Weights of a small image classifier.
Data: 97500 training examples, 105.0 epochs.
Rows from block 5 of a small image classifier, named by matrix and row number. Rows with one number belong to one neuron. Each number is 128 + 24 x the weight over its row's rms, rounded and kept within 0 to 255. All counts start at 0.
Before each neuron's rows are labels from the 100 images, of 14848, where the neuron reaches its highest value: "top examples" is what is common among them. Only what is clearly more common there than usual is listed. The data: coloured fractals of 300 iterated function systems on busy backdrops.
# fc1: MLP up (model.blocks.5.mlp.fc1.weight, 1536x384), inputs 128-191
# fc2: MLP down (model.blocks.5.mlp.fc2.weight, 384x1536, transposed), outputs 128-191

top examples: dense
fc1.479 [125 127 149 116 136 150 138 148 176 120 146 137  78 174 125 118  71 103 122 139 134 123 158 111 144  84 143  95 122 139 121 161  85 117 128 130  89 173 147 114 122 151  63 124 121 164  86 113 105 115 133 105 112 136 138  89 150 148 141 138  94  95 168 160]
fc2.479 [137 132 138 152 141 136 137 155  99 127 136 104 108 133 133 123  77  99 135 145 139 159 149 148 102 155 126 148 163 139  93 128 134  99 159 175  81 137 118 102 124 163 135 145 140 144 140 122 116 130 150  89 158 140 115 151 145 170 128 181 120 134 161 100]

top examples: dense
fc1.114 [131  92 119 117 119 141 161 128 157 169 142 159 119 158 156 128  85 120 121 140 103 171 138 147 121  89 126 143 186 120 129 162 142 175 145 119  91 166 141 128 194 142 113  73 156  96 128 105  69 126 117 120 135 139 110  81 119 157 159  85  98 178 128 142]
fc2.114 [131 130 112 148 128 161 107 176 116 134 111 116 145 128  97  73  91  97 114  99  83 124 167 135 110 106 100  88 171 137 114 166 165 117 111 140 120 120 104 118 128 188 102 130 149 147  98 104 142 121 110 124 152 183 138 168 104 115 156 168 114 126 160 123]

top examples: dense
fc1.410 [152 162 121 123 152 126 158  73 130 108 115 111 144  99 129  88 108 110 125 122 132  95 125  93 119 134 141 120  76 127 157  90  97 156 141 111  86 132 123  87 134 128 129 109 149 138 144  82 167 102 166 118 120  86 138 164 162 127 130 123  89 133  94 139]
fc2.410 [162 129 127 138 111  92 129 131 124 147  85 116 131  58  94 114  85 149 113 119 125 158 183 137 127 164 100 162 131 111 144 113 167 117 129 141 134 139  90 130 132 157 168 134 145 138 111 139 136 106 146 108 125  74 158 183 150 141 143 139  89 125 184 115]

top examples: dense
fc1.27 [ 90 133 139 144 113 146 148 107 124 103 153 103 153 168 126 127 112 142 100  97 136 151 137 127 108  92 164 129  96 128  98 125 141  89 136 107  84 114 149 116 116 112 124 117  92 107 133 147 153 136 135 133 148 138 107 143 156  92 129 117 115 117 158 142]
fc2.27 [122 148 143 125 145 120 153 125 139 107 172  95 111 104 111 128 127 137 103 123 120 131 147 161  87 152 105 124 148 156 103 108 133 125 113 162 140 119 111 132 119  83 114 170 143 173 134 101 108  91 149 146 149 134 116 133 143 143 118 164 141 155 126  99]

top examples: grey
fc1.47 [134 172 119 134 152  99 150  84 144 123 102 101 119 107 124 140 135 151 132  91 101 184 125 114 113 115  98 106 114 131 109  92 162 117 101 105 121 139 155 135 109 103  93 107 133 133 161 127 127 140 135 144 126 142 132 155 124 132 127 160 121 111  99 169]
fc2.47 [134 154 183 150 125 172 132 120 130  91 118  95 149 142  79 143 116 138 133 139 142 136 130 126  96 162 106 134 153 130 117 123 139 138 153 170 157 131  68 162 158 124 124 148 114 136 104 153 119 129 119 133 122 145 122  83 124 115 128 150 180 164 114 141]

top examples: grey
fc1.194 [100 111 121 101 135 148 134 118 110 109 117  85 109 129 110 118 127 111 149 109 135 190  90 120 147 107 118 135 114 158 149  98 122 121  73 141 120  83 163 112 138 143 146 145 114 160 121 169 118 146 143 120 148 101 132 144  79 141 115 109 119 137 121 175]
fc2.194 [186 145 144 113 130 109 113 160 164 120  80  89 118 169  64 148  87 150 109 145 125 144 118 148 109 158 114 138 149 131 148 120 115 144 136 149 189 120 115 158 124 146 158 121 121 118 118 160 149 131 144 147 153 115 125 158 129  98 136 143 133 131 168 103]

top examples: sparse
fc1.346 [126 148 100  95 120 186 124 124 108 181 150 131 156 111 141 124  54 126 135 165 145 160  83 110 148 150 125 109 144 127 116 123 144 107 106 106 172 144 103 146  98 154 111  94 167 146  65 100 135 136 116 112 103 128  98 106 155 106 125 120 116  98 163 141]
fc2.346 [176 123 142 145 152 164 128 151 139 134  99 129 143 163 104 133 137 160 139  88 119 169 147 127 119 153  73  79 168  99 135 136  88 169 113 148 150 146 107 131 157 108 168 177 140 160 125 118 110 132 146 146 111 159 164 158 188 104 119 154 104 129 150 121]

top examples: dense
fc1.495 [ 88 111 120 110  70 101 141 131 128  80 117 129 146 106 129 123 123  83 124 155 160 115 141 116  93 117  95 118 125 159  88 101 136 124 152 138 151 107 150 158 151 120 139 107 154 137 124 122 148 114 174 133 160 125 109 115 110 129 137  68  91 106 130  85]
fc2.495 [112 101 113 107  67 127 157 140  98 141 105  89 110 173 112 119 133  91  87 103 119 138 138 132 142 148  99  91 180 122 102  78 181 134 122 150 160 135 136 151 150 115 113 118 108  69  85 132  94 185 150 101 112 127 120 100 119 134 111 139 139 143 130  91]

top examples: dense
fc1.50 [133 117 136 141 128 133 156 125 130 125 130 121 134 140 114 137 124 137 133  96 127 143 154 177 123  94 138 123 117 137 163 171 109 113 116 107 119 137 127 111 152 155  90 101 156 148 104 113  37 128 174 123 156 148 144 126 156 155 137 121 148 119 154 141]
fc2.50 [139 131 149 127 133 108 134 160 128 147 121  71 139 114 113 128  85 131 132 102  96 168 133 126 136 148 101  85 154 146 144 142 152 119 161 176 108 138 128 175 147 129 128 115 157  90 120 118 104  48 133 120 153 142 166 113 128 110 119 180 127 157 164 134]

top examples: dense
fc1.496 [151 136 138 104 129 160 166 120 153 143 152 152  86 169 124 119 169 111 126 121 109 149  88 101 102 131 106 135 122 151 151 124  88 130 114  92 107 112 142  83 112 125 124 149 103 118 139 116 158 114 145  85 148 101 131 124 123 103 115 152  49  83 131 147]
fc2.496 [128 143 144 122 124 124 155 182  99 123 164  99  86 110 114 139 159 116  94 100 126 179  92 137 142 147 139 128 129 128 141 148 131  98  99 133 125 115 115 107 121  90 148 131 106 164 135  89 114 162 121 106 117 123 133 118 117 143 144 168  83 130 159  88]

top examples: dense
fc1.95 [136 149 121 126 130 109 116 142 102 119  88 142 181 114 112 128  66 132 156 136 121 111 167 115 156 167 182 119 110 138 160 124 134 122 138 123  72 119 115 126 121 121 158 153 117  79 134 121 139 120 116 119 161 102 109 160 109 126 160 134 125  89 133 129]
fc2.95 [158 138 130 160 123 152 119 152 131  88 109  95 143 117  87 121 125 145  94 127  99 153 109 100 131 160 108 133 130 167 160 118 134 131 133 150 161 111  86 156 146 148 132 112 114  86 149 131 125 110 118 165 172 127 127 133 151 140 158 135 116 163 140 113]

top examples: dense
fc1.704 [ 72 106 136  97  80 116 183 119 125 108  91 112 140  91 115 134 135 116 140 148 149 110 134 129 124 140  98 107  93 164  64  94 154 126 114 119 150  87 164 139 177 152 153 139 132 124 133 112 154 132 187 115 176 133 118  99 139 119 111 100  60  97 142 109]
fc2.704 [140 118 129 100  93 125 142 141 107 146 119  84 120 163  97  98 123 135  91 129 117 110 138 140 127 170 118 136 183 149  92 101 161 137 119 161 165 142 135 160 158  98 133 120 117  79 110 133 135 139 146  90 107 145 140  94 134 122 129 139 141 140 108 102]

top examples: dense
fc1.6 [113 124 104  93 124 105 102 146 144 137 119 158 137 102 120 117 117 113 107 101 112 100 129 139 127 103 165  98 156 122 138 122 104 126 115 141 129 177 179 101 154  96  90 151 141 128 167 128 141 116 129 149 161  85 154 166  68 142 139 144 115 134 148 153]
fc2.6 [108 172 103  98 131 128 120 142 142 118 115 136 162 123 111  80 100  64 100 121 126 111 119 115  83 137 132  82 183  93 155 142 143 123 151 146 140 146 136 118 108 130 113 142 116 129 145 139 126 196 164 136 138 117 138 126  98 100  84 123 114 152 117 123]

top examples: sparse
fc1.260 [122 126 107 106 124 151 107 126 127 124 124  98 168 127 117 143 146 100 155 120 143  97 136 141 145 161 149  77 104 121 144 135 112  91 123 123 149 152 207 153  83 105 111 125  99 143 134 118 106 132 133  94 153 135 106  79 122 153 121 140 123 146 143 158]
fc2.260 [148 108 155 151 131 118  94 120 156 150 117 135  75 156  90 127 137 132 137 152 129 124 146 141 146 154 108  95 130 148 107 183 107 128 148 136 168 130 168 147 131  90 114 132 123 156 106 117 114 106 150 140 162 121 148  70 145 118 140 180 102 132 130 124]